From a checkpoint of a small sound classifier.
Model: log mel input, widths [192, 192, 192].
Training: muon at rate 0.034, 5100 steps, batches of 256, held-out accuracy 68%.
Rows from block 3, named by matrix and row number. Each number is 200 + 40 x the weight over its row's rms, rounded and kept within 0 to 999. All counts start at 0. After the name is the row's rms in percent of the matrix's.
# weight_hh_l0: LSTM recurrent weights (gates i, f, g, o stacked) (model.rnn.0.rnn.weight_hh_l0, 1024x256), inputs 128-255
weight_hh_l0.570,099,180,270,139,239,275,161,211,229,200,132,173,189,197,188,211,238,186,235,213,189,164,224,228,184,195,194,157,195,197,197,220,133,181,241,182,210,205,145,215,182,226,153,305,228,183,240,224,159,267,149,208,249,200,191,224,178,200,181,211,300,188,155,215,141,242,214,226,274,208,158,215,257,247,219,258,217,178,192,187,219,277,218,242,247,242,213,200,155,164,145,234,228,239,265,189,198,223,89,234,227,207,214,188,209,144,189,179,228,163,230,231,237,133,88,242,264,203,170,173,233,193,195,191,202,195,254,225,197
weight_hh_l0.571,098,182,171,192,206,244,163,218,223,128,224,267,189,194,218,212,143,163,183,230,138,169,223,187,136,293,269,158,165,151,143,214,193,183,160,147,237,180,162,171,128,248,157,200,173,163,206,187,326,169,138,96,211,281,192,258,216,127,241,225,224,175,180,195,185,194,199,198,251,213,211,189,228,274,212,207,172,135,196,258,207,218,207,161,202,201,159,231,165,194,151,218,245,254,209,182,195,207,232,169,184,168,187,177,227,214,207,192,184,179,196,262,234,198,180,223,208,204,208,185,283,193,162,215,165,228,136,134,228
weight_hh_l0.572,099,201,230,196,164,152,230,235,153,221,251,230,192,233,185,184,202,173,193,239,237,178,184,173,239,228,247,198,224,195,217,147,223,166,199,263,177,234,178,213,196,191,178,174,182,255,202,250,206,192,222,119,200,172,235,234,186,182,208,162,206,195,238,231,209,139,265,249,231,207,266,152,215,198,251,215,144,292,166,316,193,185,254,227,158,197,180,132,234,186,261,208,162,172,215,212,226,250,162,198,258,179,175,224,130,154,219,215,247,250,166,229,255,132,128,211,200,191,259,170,151,214,194,217,231,175,188,203,197
weight_hh_l0.573,089,191,200,156,211,255,178,214,203,276,147,254,123,202,107,190,201,148,144,100,195,172,170,192,166,236,170,190,227,148,179,188,234,155,178,204,233,196,218,201,198,264,213,132,188,172,231,200,192,173,167,179,250,224,167,195,178,210,208,200,131,255,152,252,139,231,190,184,236,227,198,186,172,222,213,248,230,137,233,214,190,234,237,244,217,215,187,119,221,220,127,147,291,212,170,220,180,163,247,164,135,164,221,182,188,158,189,190,271,245,202,182,179,245,186,189,201,210,233,233,203,195,145,152,251,193,132,151,228
weight_hh_l0.574,096,241,287,223,212,217,182,220,235,149,172,168,179,193,211,135,206,244,191,260,189,183,212,166,193,202,107,199,189,188,194,235,160,145,167,198,273,155,240,233,222,196,226,221,217,141,146,178,258,176,170,212,213,157,243,216,184,216,217,178,314,220,245,209,180,212,207,198,212,228,232,197,197,268,257,195,194,163,158,154,198,220,230,172,201,138,211,228,145,222,227,230,215,303,150,190,198,213,223,217,181,200,151,156,208,169,210,174,251,206,163,265,258,249,123,233,221,229,176,165,258,220,206,216,154,234,202,233,232
weight_hh_l0.575,100,148,149,169,208,177,209,260,258,205,187,195,195,219,201,208,171,255,237,181,219,181,187,247,182,259,130,201,221,219,194,235,182,197,223,177,240,175,226,225,230,158,198,206,113,178,97,213,167,212,186,181,214,176,110,180,203,202,231,122,255,228,207,240,106,213,223,211,199,231,218,206,192,122,158,211,182,248,233,198,192,200,158,187,193,326,205,155,110,242,252,321,226,197,260,216,140,187,163,212,167,239,190,184,199,227,193,144,300,207,234,184,183,162,186,174,183,202,224,191,177,238,203,169,260,192,222,228,190
weight_hh_l0.576,090,184,280,203,181,184,180,221,259,218,247,190,206,277,243,233,193,159,222,213,146,260,127,210,181,197,212,203,248,254,187,205,192,155,174,230,217,184,198,247,245,226,146,168,151,203,230,265,174,212,214,292,197,214,184,171,150,169,135,179,245,236,218,206,234,98,185,185,179,209,183,260,152,164,181,174,210,256,113,217,176,295,176,152,231,308,197,186,191,221,155,162,183,206,226,221,272,120,211,189,227,174,207,158,192,237,208,229,244,183,208,188,173,212,226,221,243,170,238,219,203,274,209,189,188,163,213,159,223
weight_hh_l0.577,112,213,146,206,159,174,168,171,245,218,235,264,164,180,187,259,192,213,223,175,214,177,178,189,195,227,265,160,160,183,207,165,132,198,195,183,186,252,131,259,148,255,165,222,241,186,184,159,235,148,231,194,279,164,249,215,230,245,235,159,150,210,186,186,210,208,218,244,191,206,102,127,195,206,253,163,134,132,202,139,181,159,168,165,207,161,199,179,191,195,156,190,213,215,320,270,235,178,158,224,225,148,220,181,196,250,204,192,248,268,207,211,188,229,169,214,190,192,221,164,190,196,142,230,214,146,206,227,218
weight_hh_l0.578,102,270,244,226,187,265,268,236,223,159,206,189,178,182,235,183,216,206,197,167,179,165,240,213,202,219,159,236,199,232,282,258,232,180,279,181,226,214,179,266,259,250,216,160,192,177,225,156,174,196,154,252,189,185,170,224,161,207,151,216,165,251,233,209,165,213,277,238,222,197,207,186,223,200,192,182,213,186,264,131,216,221,180,194,320,161,250,174,176,240,260,170,219,193,203,188,174,167,194,189,213,198,250,158,200,225,218,219,169,224,199,166,240,200,177,98,207,192,193,262,247,204,233,186,240,218,204,234,261
weight_hh_l0.579,100,231,194,198,325,240,212,186,234,188,205,192,183,216,178,173,212,238,233,188,267,214,189,208,196,166,206,236,230,248,193,215,174,173,178,233,166,254,203,155,172,210,263,194,146,167,260,235,196,247,175,167,187,143,145,196,134,167,226,175,286,212,226,263,240,238,161,233,172,218,199,179,200,147,226,179,246,283,181,193,247,262,204,202,218,205,213,224,148,178,185,171,191,267,206,128,244,104,223,208,279,146,199,151,237,228,152,219,246,266,178,190,190,160,174,208,169,141,185,209,168,173,237,121,198,194,239,150,190
weight_hh_l0.580,097,155,170,259,202,280,180,141,157,170,201,154,182,200,222,205,174,277,261,218,191,307,190,201,248,150,201,181,189,135,239,187,176,178,176,277,173,277,187,251,266,175,188,255,188,206,187,237,183,149,185,222,225,145,221,182,189,141,190,176,199,97,217,255,238,196,281,255,241,159,183,271,185,237,233,179,241,164,192,219,242,196,183,175,202,223,206,217,234,208,289,202,281,247,200,226,137,250,216,183,257,225,262,240,168,167,152,222,244,208,210,214,229,192,130,191,225,214,188,177,259,134,239,161,133,273,151,190,273
weight_hh_l0.581,091,155,213,178,223,271,259,213,185,191,234,263,150,200,223,141,171,180,234,131,203,223,191,224,102,232,188,121,199,245,195,176,208,168,205,170,142,207,185,106,164,256,205,193,222,137,187,210,215,177,193,228,239,158,260,249,197,197,142,201,220,220,208,143,177,192,157,212,270,210,181,198,230,178,190,210,193,164,164,223,192,198,210,142,216,216,238,156,248,222,168,143,229,135,160,216,220,247,198,250,224,90,191,136,196,141,183,176,230,214,222,220,179,125,151,202,214,156,180,106,197,130,201,185,203,156,176,202,233
weight_hh_l0.582,102,240,122,187,173,189,184,156,198,230,205,201,247,159,152,209,233,242,224,220,217,256,206,168,148,324,267,270,191,240,200,207,236,181,183,213,195,224,218,135,224,231,200,193,194,220,174,200,221,196,227,222,150,240,157,184,186,247,208,191,209,243,204,202,194,221,153,218,225,269,153,150,206,198,272,237,246,212,227,262,193,253,235,292,325,158,168,169,180,228,231,188,173,77,158,204,154,155,168,128,172,137,247,203,143,243,165,182,216,187,121,263,190,216,188,144,201,106,158,238,279,146,200,177,264,212,196,248,224
weight_hh_l0.583,110,189,210,132,172,175,230,165,182,166,178,161,219,160,163,161,158,192,248,264,189,231,269,174,184,172,245,267,211,218,178,188,244,191,213,204,194,219,199,141,202,261,207,216,186,209,186,159,128,142,158,246,209,251,244,233,245,208,211,193,174,235,206,209,222,219,218,271,251,176,240,251,176,221,253,167,202,230,236,188,203,233,223,171,217,188,137,250,183,157,220,266,248,202,177,214,187,201,282,154,204,193,183,168,201,257,255,210,269,235,199,277,252,235,203,215,268,213,247,223,221,226,252,260,130,219,219,234,220
weight_hh_l0.584,096,178,180,276,235,188,212,328,217,188,137,252,133,143,186,181,259,234,245,160,186,109,224,182,222,211,179,188,149,187,181,108,249,266,157,243,217,162,225,228,213,182,215,175,241,197,203,242,189,220,264,184,206,107,201,274,295,181,207,251,126,174,175,188,125,221,179,167,204,211,172,230,179,191,243,173,199,136,161,193,209,232,138,200,189,193,176,244,193,180,144,209,208,168,180,232,219,190,186,207,140,202,239,239,191,148,224,71,194,190,189,200,260,180,215,178,174,257,198,178,264,217,219,275,176,225,180,264,191
weight_hh_l0.585,093,184,202,176,235,194,201,258,264,173,204,196,190,223,129,249,228,178,159,223,180,150,183,206,244,165,226,196,249,248,198,144,269,261,206,264,184,170,232,264,232,152,234,138,186,193,238,187,175,204,179,187,265,206,198,173,154,153,251,154,290,230,169,173,157,189,265,109,196,262,115,146,240,227,142,179,143,210,248,234,190,181,164,210,194,203,195,93,222,156,227,194,208,166,186,232,199,246,159,128,202,169,216,217,196,257,207,172,199,103,206,205,259,242,186,196,190,168,143,194,236,194,211,186,198,167,208,162,224
weight_hh_l0.586,106,158,277,258,186,214,159,199,168,185,178,214,129,171,162,196,204,161,218,133,194,163,198,175,140,194,204,193,203,226,154,236,210,209,213,179,175,164,196,286,201,228,160,247,231,147,143,174,166,229,183,270,190,236,163,242,233,174,199,222,176,221,192,147,179,179,204,210,230,235,226,205,142,130,279,230,256,234,229,173,199,198,212,210,235,194,171,213,183,174,229,162,222,221,150,240,195,205,221,227,184,255,156,215,213,130,169,202,225,215,194,192,189,232,199,179,196,249,208,205,150,161,264,159,204,208,206,169,206
weight_hh_l0.587,093,157,226,298,189,193,275,224,270,259,178,197,174,160,181,220,150,233,302,226,185,223,180,172,202,264,219,256,171,170,159,207,262,170,211,190,177,238,220,145,190,300,140,199,201,211,225,123,154,198,200,231,208,101,190,156,138,201,204,151,230,131,233,194,257,231,149,192,180,250,191,150,248,245,187,175,214,222,198,149,241,216,210,173,223,127,261,251,224,216,188,192,210,154,197,262,221,213,214,138,232,176,196,271,172,268,189,205,219,163,213,185,199,90,187,212,196,247,161,237,196,193,72,184,162,202,209,150,232
weight_hh_l0.588,093,149,162,215,264,137,183,186,154,250,209,173,197,154,207,271,225,211,281,196,208,209,208,242,214,220,258,165,183,201,139,173,165,193,154,165,206,33,158,169,227,263,250,230,149,217,161,198,117,222,200,193,188,288,210,127,218,193,80,240,199,248,220,225,257,261,266,272,199,190,247,184,182,200,145,191,227,130,236,162,167,223,189,151,152,270,248,200,227,177,183,165,219,200,151,202,222,221,210,173,151,215,208,191,171,160,197,94,259,227,182,158,170,206,212,209,167,136,181,146,225,171,228,191,191,169,208,271,262
weight_hh_l0.589,108,138,226,169,167,195,141,263,258,178,207,284,205,229,211,195,147,203,155,148,180,246,133,173,165,163,216,181,149,168,221,196,166,204,189,170,235,183,232,253,229,159,173,165,252,156,205,191,168,195,237,199,137,203,203,186,225,180,213,173,191,154,168,239,223,169,218,229,203,174,207,231,163,194,165,147,142,225,174,206,168,228,161,254,242,265,185,194,168,155,228,194,174,240,218,170,164,208,162,230,197,171,219,222,170,238,231,240,131,200,206,176,148,174,170,232,224,191,158,208,166,194,282,235,186,165,204,204,221
weight_hh_l0.590,102,168,144,190,160,256,242,194,187,205,186,158,197,250,188,172,184,214,192,224,273,205,228,200,221,185,226,191,218,169,169,238,230,182,210,165,160,208,238,187,228,273,206,229,161,166,221,136,282,208,216,253,217,110,164,228,110,152,183,186,291,236,173,157,154,206,153,228,216,163,169,171,185,163,222,127,160,232,257,190,264,214,171,172,217,229,228,174,235,211,134,205,251,215,120,173,212,162,185,235,129,191,286,212,159,178,240,196,247,206,181,266,284,248,229,197,223,204,183,269,143,205,229,216,200,170,213,215,176
weight_hh_l0.591,109,167,213,139,192,219,226,197,284,227,198,179,172,185,232,162,182,280,184,188,191,202,181,165,186,218,178,141,217,222,141,237,169,159,155,240,88,216,160,152,238,199,170,228,195,216,203,263,169,207,228,212,166,183,124,189,290,177,224,156,266,241,182,145,231,212,215,229,212,165,239,252,171,226,171,151,193,218,160,176,183,211,214,214,214,202,211,97,170,184,206,115,276,171,254,173,183,190,204,201,159,191,236,146,258,259,205,240,255,221,195,203,237,205,264,235,204,157,271,197,181,146,239,191,154,222,211,222,211
weight_hh_l0.592,092,188,246,196,175,209,143,217,190,282,203,179,181,150,260,235,165,163,176,216,251,259,206,123,204,238,167,192,180,232,151,186,209,197,245,178,203,177,218,159,255,251,214,161,202,158,160,218,215,194,250,158,194,264,226,209,164,211,175,203,195,239,186,153,178,234,182,219,248,197,198,223,136,120,225,124,162,210,268,242,200,248,178,248,199,216,162,187,166,241,172,213,188,224,210,240,181,267,246,276,187,190,182,210,133,200,131,204,147,229,194,172,246,224,171,134,192,212,152,286,238,111,192,198,163,177,200,177,192
weight_hh_l0.593,099,192,118,215,221,194,280,238,203,226,217,266,242,194,231,230,158,140,158,200,236,140,208,250,186,162,143,161,174,253,131,265,209,221,233,194,214,166,175,155,213,141,267,178,197,168,142,210,174,149,289,197,209,209,217,158,194,133,247,146,213,185,238,189,228,273,193,217,183,217,137,281,113,166,155,202,232,205,237,184,267,241,198,257,199,188,203,153,217,151,220,233,146,216,213,167,171,260,137,209,192,239,250,234,231,147,252,207,138,101,187,128,206,229,225,205,235,225,169,187,151,172,185,213,162,186,240,145,206
weight_hh_l0.594,094,210,180,272,181,225,182,192,202,185,148,151,209,258,236,215,308,210,259,253,236,230,191,232,229,124,248,103,161,189,111,205,133,216,252,134,197,182,212,217,221,168,168,209,151,161,256,192,154,187,211,230,210,196,262,248,192,225,251,360,205,193,233,230,204,174,215,174,210,279,158,139,235,176,208,267,181,179,198,197,211,114,222,269,196,178,156,229,268,183,192,232,212,235,158,183,225,182,202,237,193,179,195,180,218,276,171,97,161,204,207,204,204,169,204,193,188,229,235,165,186,210,193,241,242,180,204,211,183
weight_hh_l0.595,101,215,179,208,184,211,240,170,214,193,158,238,206,270,224,217,217,181,234,229,228,158,225,198,194,178,142,115,158,252,307,207,231,213,165,123,231,190,193,162,259,223,204,216,171,230,292,278,216,158,198,182,212,140,230,207,242,218,186,222,189,205,229,248,224,146,187,181,164,204,142,207,227,151,202,198,247,164,225,200,187,251,226,241,182,214,252,155,202,238,223,188,225,181,281,225,183,190,166,262,227,164,212,285,193,241,236,226,216,169,179,224,219,181,166,190,321,220,189,191,169,249,235,242,191,169,268,204,185